Weights of a small audio frame classifier: held-out accuracy 98%.
Rows from block 4 of a small audio frame classifier, named by matrix and row number. Each number is 128 + 32 x the weight over its row's rms, rounded and kept within 0 to 255. All counts start at 0.
Before each channel's rows are labels from the 100 clips, of 14976, where the channel reaches its highest value: "responds to" is what is common among them. Only what is clearly more common there than usual is listed. The data: single English command words and digits, spoken by a formant synthesiser in many voices.
# conv: width-3 conv (model.blocks.4.conv.weight, 192x192x3, each kernel summed), inputs 0-191

responds to: /p/; mains hum; clipping
conv.158 [137 157 105 153 117 104  88 151 164 120  69 214 160 144 118 152  91 139 101 120  77 108 132  31 164 128 128 140 142 158  78 195 171 141  92 123 107 148 129 123 167 127 166 164 118  78 183 151 132  96 126 114 145  92 109 127 149 118 126 129 174 130 184 138  78  91 121  84 151 152 128  89 141 108 101 185 115 154 108 165 179 125 126 143 128 141  68  98 123  96  69 135 160 132 112 101  75  81 123 103 149 134 187 128 105 120 135 105 125 121 149 127 112 131 141 208 125 166 157 103 129 104 162 134  93 174 128 206 149 151 139 128 146  98 128 111 123 103 117 102 130 109 170 100 104 141 115 169 142 105 105  84  92 173  66 123  76 136 124 163 148  79  89 145 118  55 162 147 166 135 113 154 156  67 175 117 132 128 157 165 118  99 109 111 138 192 121 221 138 107 201 129]

responds to: /ɔ/; /f/; clipping; word: call
conv.120 [ 44 128 112 146  99  74 140 121  85 228 104 107  88 147 101 166 137 121 129  74 107  96 187 135  94 120 107 120 111 118 125 179 117 116  44 122 119 132 129 141 104  86  65 161 151  86 133 130 171 128 120 115 106 163 130  95  79 198 142  95 128 111 155 128 125 105  88 104 146 113 205 159 184 146 127 105 128 131 153  93 124 183  59 120 172 168 147 134 124 117 147 147 115 158  88 149 100 165 106 133 129 138 126  82 108 155 167 138  84 176  85 136 160 148 183 156 140 146 105 143  98 117  97 139 108 112 170 184 100 180 135 112 116 158 180 102  99 103  82 120 108  95 152 109 186  68 114 162 177 163 122  63 128  91 156  71 129 100 130 103 103 152 102 170 104 168  96 149 128 144 140 157 122  97 113  91 171 133  99 123 154 127  96 178 128 152 101 130 165 103 124 194]

responds to: /p/; /ʊ/; /ʃ/; word: push
conv.119 [ 84 120 161 202  84 136 128 105 128 154 178 102 172 148  94  90 107 129 146 115  95  99 201 131 142 166  59 140 185 106 146 117 115 102 174 133 102  80 182 102 169 151 142 173 177 108 110 196 115 101 145  96  78  73 127 122 148 188 165 128 126 166 107  84  75  86 159 176 148  58 119 137  86 142 120  54  92 152 159 134 150 105 135 128 127 132  67 128  82 143 129 153 130 144 131 182 192 153 141  85 149  91 115 105 108 140 117 165 125 131  76 139  99 100 176  99 121 157 136 182 124  91 146 131 142 144 161 203 142 133 102 109 143 144 114 142  88 135 160 128 141 142 147 106 174 134 134 120 129 142 163 101 186 122 117 128 155 110 160  89 103 161  87 102  89  54 138 162 209 103 167 193 110 175 104  88 128 161 127 131 128 129  87 140 105 120 102 124 123 101 127 146]

responds to: clipping; /s/
conv.62 [180 128 166 123 126 163 128 100 136 142  67 108 183 116 124 119 121 141 106 138 164 129  56 215  82 166 114 144  79 231 153 143 109 117 116 119 169  97 161 126 135 170 132  79 191 102  72 166 129 128 121 136 134 124 145  99 156 148 135 165 144  91  67  95 103 112  85 143 105 144 224 133 199 114  76 106 183 116  92 122  76 119 110 154 163 131 140 127 155 127 178 115 138 134 131 118  99 136 145 135 117 132 135 105 115 163 142 172 155 111 204 145 128 178 135 127 109 108 139 160 142  89  81 124 150 129 118 140 181  49 128 121 135 199  73 112 118 129 135  96  73 134 117  78 162 144 193 156 152  89 144 147 111 141 155 133 140  97 150 100 117  87 130 180 125 203 112 141 156 133 138 106 165 120 138  91 152 138 147 140  78 146 152 106 131 140  87 112  86  70 135 160]

responds to: /ɔ/; /k/; clipping; word: call
conv.127 [113 168 145 115 151 151 121 136 137 138 101 146 147 101 119 121 147 125 133 113 128  97 129  58 138 144  75 147 168 152 130 130 103 152  98 153 139 107 175 181 141 167 117  76 110 138 121 129  57 127 120 146 107  97 151  87 124 131  83 129 132 109 108 131  93  92 143 138  91 105 147 161 204 169 168 132 108  65  80 121  94 104 124  56  99  83 145 139  87  79 113 200 195  84 119 186 110 109 115 170 109  79 141 145 147 128  99 104 151 165 122 136 179 178 142 134 183 128 181 110 158 116  97  68 187 109  76 157 176 102 146 165  97 153 161  92 162  92 118 125 138  82 134 115 172 105 152  83 101 129 187 116  99 128 134 120 163  65 197 154 140 163  98 147 119 198  68 128 136 212 120  86 151 182 122 133  94  96 134 139 127 132  89 133  98 155 137 127 161 125 103 175]

responds to: /p/; mains hum; clipping
conv.140 [128 156 117  91 130 164 120 139  99 105 145 117 129 151 133 148 172 152 134 107  92 100 148 195 137 172 137  88 184 137 165  86 183 152 112 184 115 134  93 131 240 139 135 111 128 129 128 118 196 153 132 140 134 160 126 103  68 137 125 173 169 109 113 118 137 166 120 101 108 129  84 139 125  96 145 146 139 112  78 138  80 156 147 110  83 100 104 105 146 148  88 124 120 114 131  80 188 152 147 156 130 167 122 131  88 147 157  92 149 165 108 200 103 163  71 152 154 111  84  94 120 165 125 171 133  98 151 153 164 110 130 105 136 112  97  63 119 167 156 163 168 134 117 163 122 171 134  88 165 180 124 123 104 150 156 156 110 128 137 135 122 137 255 128 144 152  80 169  96  89 136 121 176 148 135 172 147 148 112 101 141 190  88 136  93 128 100  88 100  80 121  98]

responds to: clipping; /ɛ/; /w/
conv.58 [128 197  98 158 178 137 152  49 179 135 101 174 135  90 166 184 122 153  96 156 102  41  98 146 126 103 128 184 137 115 120 103  99 132 191 155 137  94 119 112 157 149 123 128 179  95 121 163 138 128  47 142 190 132 169 151 111 142 115 160 148  77 105 151 135 124 125 144 113 118 127 111 126  75 101 147 162 127 163 136  71 108 129 203 191 102 154 171 120 143 105 107 139 122 190 128 111 137  84 149 128 132  94 142 141 142 117 175  98 102 124 136  93 186  83  95  72  93 104  85 138 187 128 157 134 127 123 133  82 107 191 178 157 170 101 118 164 103 128 116 157 186 134 108 106 135 131 118 104 194 117 114 130 143 148 146 180 158 137 138 137  57  95 156 160 103 127 121 135 103 115 156 158  76 157 140 129 110 126 197  88 155 133 122  68 150 128  72 161 126 156  84]

responds to: clipping; /p/
conv.102 [144  89 138 117  52 179  99 151 131 158 140 128  89 122 113 160 182 108 148  85 174 120 124 177  75 128 134  96 115 127 116 126 127  93  78 164 122 140 156 124 171  69 169  86  78 115 106 150 139 128 146 165 118  62 139 145 161 142 121 159 141  94  59 156 132  89 138 158 170 132 105  69 130 120 148  86 169 153 174 104 123  87  95 120 156 136 156 197 126  83 108  99 143 141 128  88 145 141  51  72 149  76 150 148 178 133 119 148 119 143 130  76 118 107  87 111 128 112 139 132 172 204 131  97 159  98  91 208 148 106 128 113 126 160 129 167 124 130 103  91  19 152 116 112 126 171  62 135  97 151 138  97  55 130 128  80  99 138 148 100 121 173 130 138 169 136 142 162 112 169 145 190 131 158  73 114 131 129 143 136 181 151 146 137 112 168 120 153 151 163 152 133]

responds to: /ɛ/; /s/; /j/; word: yes
conv.83 [147 126  51 125 142 156 101 178 152 122 174  80 154 210 165 149 121 136 140 123  78 152  99 173 110  83 124 142 159 102  80 110 157 105  85  95 114 114 148  94 158  59 126 138 123 142  75 113 117 152 122 136 145  51 152 151  95 101  83 138 101 121 103 189 165 130 140 130 160 124  60 152 128 140 109 127 216 157 181  73  91 112 136 163 100 142 129 152 128 143 168 134  93 167 164 126 171 188  90 102 181 146 116 111 172 125 116 156 150 106 124 106 157 142 152 255  80 161 163 103 160 164 120 160 140 131 124 112 141 114 100 132 119 123  97 110  66 120 124 161 168 135 131 135 124 170 155 149  60 142 119 197 128 103  88 110 111 136 102 138 123 137 156  81 141 182 121 100 133 100 128 168 117  76 128 147 147 125 113 167  91 127 182 139 173 137 132 181 120 136 128 119]

responds to: /ɛ/; clipping; /ʊ/; /ʃ/
conv.19 [ 94 118 112 163 128 113  86 176 133 149 219  90 105 134 128 164 128 111 100 170 132 146 119 106 144  96 128 172 128 115 140 128 111  76 147 138 123  70  90 128 145 106 172 114 127 211 134 123 109 176 139 123 164  88 171  69 131 131 176 127 126  83 130 117 120 161 203 136 128 195 121 145  99 136 136  34 116  53 122 101 123 174 125 110 136 111 121 138 146 130  75 167 158 158 109 178  84 140 172 154 149 154 133 168  59 162 157  60 138 164 103  96 132 112  73  90 197 136 107 118 125 102 154 163 112 128 138 104 140 111 123  97 141 128  98 101 133 111 115 118 102 112 195 147 158  80 119 124  94 128 125  90 135 118 128  80  95 172 125  79 190  63 102 151 149 156  89 165 154 220 149 174 132 161 125 118 113 149  94  79 137 128 144  86 150 165 139 128 176 124 120 154]

responds to: /ɔ/; clipping
conv.64 [ 79  75 115 126 141 100  63 167 163 159 122 175  88 168 110 141 117 120 116 144 116 125 194 124 129 128 134 113 148 172 150 172 128  95 126 137 105  63 130 117 130 132 126 100 145  84 181 150 102 202 127 207 109  93 207 176 137 168 104  58  95 142 160  98 132 189 120 159 119 144 138 156 153 164 117 194 141 131  86 146 128 136 126 147 154 121 161 155 135 125 148 114 128 106 139 146 117 170 134 117 115  78 101 136 116  74 178 136  98 148 102 217 130  87 141 148 140 103 197 149 132 180 135 127 113 104 119 128 153 123  84  75 178 182  95 116 116  77 143  77 147  73 168 143 124 108  96 113 120 194 110  79 122 125  95 189 124  92 161 162 162 121 137 159 106 115 119 159 112  93 182 143 117  79 121 169 107 128 116  96  69  67 149  95 101 102 134 148 176 143 115  90]

responds to: /ɔ/; /dʒ/; /tʃ/; /eɪ/
conv.24 [203 136 128  93 137  59  92 126 146 111 208 128  78 105 162 154 180 161  55 114 146 153 168  97 120 144  60  81 142 141  79  92 206 124 117 126 157 123 112  98 153 130 117 130 137 130  94  87 141 146 113 105  79 146 100 132 133 172 151 121 158 154 132  68 190 138 113 132 154 118 128 166 161 153 122  87 123 122 145 131 104 170 138 144 145 147 168 112 181 165 102 125 106 134 166  68 141  76 162 183 138 121 126 161  94 109 139  74 119 115 107 203 119  59 157 128 128 146 131  83 154 142 152  73 165 115  52 150 159 107 127 156 137 129 150 108 100 120 155 154 107 179 155 153 115 145 132 128 118  94 149 180 180 128 123  97 118 138 118 134 172 148 124 155 128 172  59 166 118 151 108  80  78 131  99 115 117  81 150  98 137 156  98 141  56  55 150 117 144 108 126 187]

responds to: clipping; /ɑ/; /f/; /ɔ/
conv.47 [149 183 184 107 112 129 117 117 172  90 130 115 171 124 157 178  90 138 158 103 138  69 153 102  91 101 204 139  73 173 129 140 140 128 133  97 153 117 118 103 156 114  81 133 106 159 137 135 133 133 100 146 107 131 154 128 172 106 121 106 126 122 174 162 113 118 162  94 146 111 182 181 155 108 131 113 132 127 103 103  78 103 160 138 109 132 116 152 116  93 200 134 145 118 159 120 186 176 142 173 105 126 165 128 105 150 106 133 147 143 130 176  59 153 187 147 106  79  96 184 128  91 183 116 138 120 128 102 200  95 101 173 113 165 113 113 148 139 115 109 141  94 132 102 155 116 106  69 100  51  82 118 111 116  83  91 104 128 114 124 142 133  77 121 124 187 123  82 125 140  92 201 168 232 164 113  93 125  87 123 157 144  46 164  85 103  98 171 164  97 129 163]

responds to: /ɛ/; /j/; word: yes; /ɔ/
conv.125 [ 66 125 177 136 144 167 174 131  91 110 124  67 132 156  98 111 128 136 107  81  83 201 137 108 107 119 110 152 127 113 111 136  92 114 108 245 161 188 130 102 132 163 165 129 157  64 103  93 148 121 109 126 133 143 172 100 142 163 105 160 125 128 129 128  95 106 147 209 121 149 117  80 133 175 114  94 185 127 111 116 145 131 161 211 115 122 137  97 128 122 158 131  80 128 115 122 116 141  46  94 168 164 119 120 104 132 192 215 133 130 173 153 167  93 141 121 163 128 154  90 190 103 133 129 118  55 112 127  80 149  85  72 111 133 149 128 142 120  94 125 137 116 128 127 119 110 159 105 148 174 109 127 163 135 175 112 121 175 111  94 115  92  81 148 126  95 135  96 161 127 146 122 149  66 132 144  96 158 114 174 129 168  83  95 199 145 128 175 128 112  99  75]

responds to: /p/; /ʊ/; /ʃ/; word: push
conv.107 [ 77 149  86 111 109  80 145 113  81  89 186  87  96 150 122 104 115 108  87 128 155 113 129  65 123 173 157 182 187 126 140 153 163 111 127 125 144 141 147 128 105  71  68  92 158 199 134 117 110 194 146 128  77 137 177 123  98 186 148 201 106 113 117 118 159  89 176 128  85 157 135 185 144 128  78 135 106 132 139 103 133 103 233 134 111 146 127 128  92 148 175 236 122  93 108 133 146 104 112 102 166 106 137 126 111 159 129 183 163 152  64 155 133 103 119 185 139 114  74 147 175 152 128 101 125  88  98 102  96  82 146 147 123 101 138 137 159 173  84 145 191 159 115 102 127  81 150 142  87 139 112  85 110 144 140 102 136 155 147 143 150 149 157 144 100 124 117 150 150 124 165 140  97 128  72 120 129 177 118 154 162 145  83  80 113 127 141 119 145  67 105 126]

responds to: /p/; clipping; /ɪ/
conv.11 [110  88 156  80  76  64 143 107 173  54 119  96 159 139 101 143 128 167 100 126 179 156 128 132 123 129 118 131 114 121  99 114  72 152 116 109 137 118 140 123 158 109 130 161 128 135  18 105 103 145 147 146  97 152 134 104  95 104 156  66 136 116 114  91 149 124 121 136 144  65  85 153 130 125 135 148 114  49 121 197 116  83 152 206 105 110 133 109 122 105  96 115 218  88 154  96 120  79 105 151 167  90 171 117 126 153 120 159 145 145  82 102 167 109 140 121 125 185 102  89 112 148 128 173 123 189 139  97 116 101  91 104  73 127 162 115 157 157 167 108 120  93 138 119 156 170 105 164 116 123 174 156 113 139 164  64 143 145  95 191 183 168  91 128 135  86 106 168 140 122 138 141 104 207 110 137 119 118 189 147 162 161 106 102  94 103 159 124 132 198 139 130]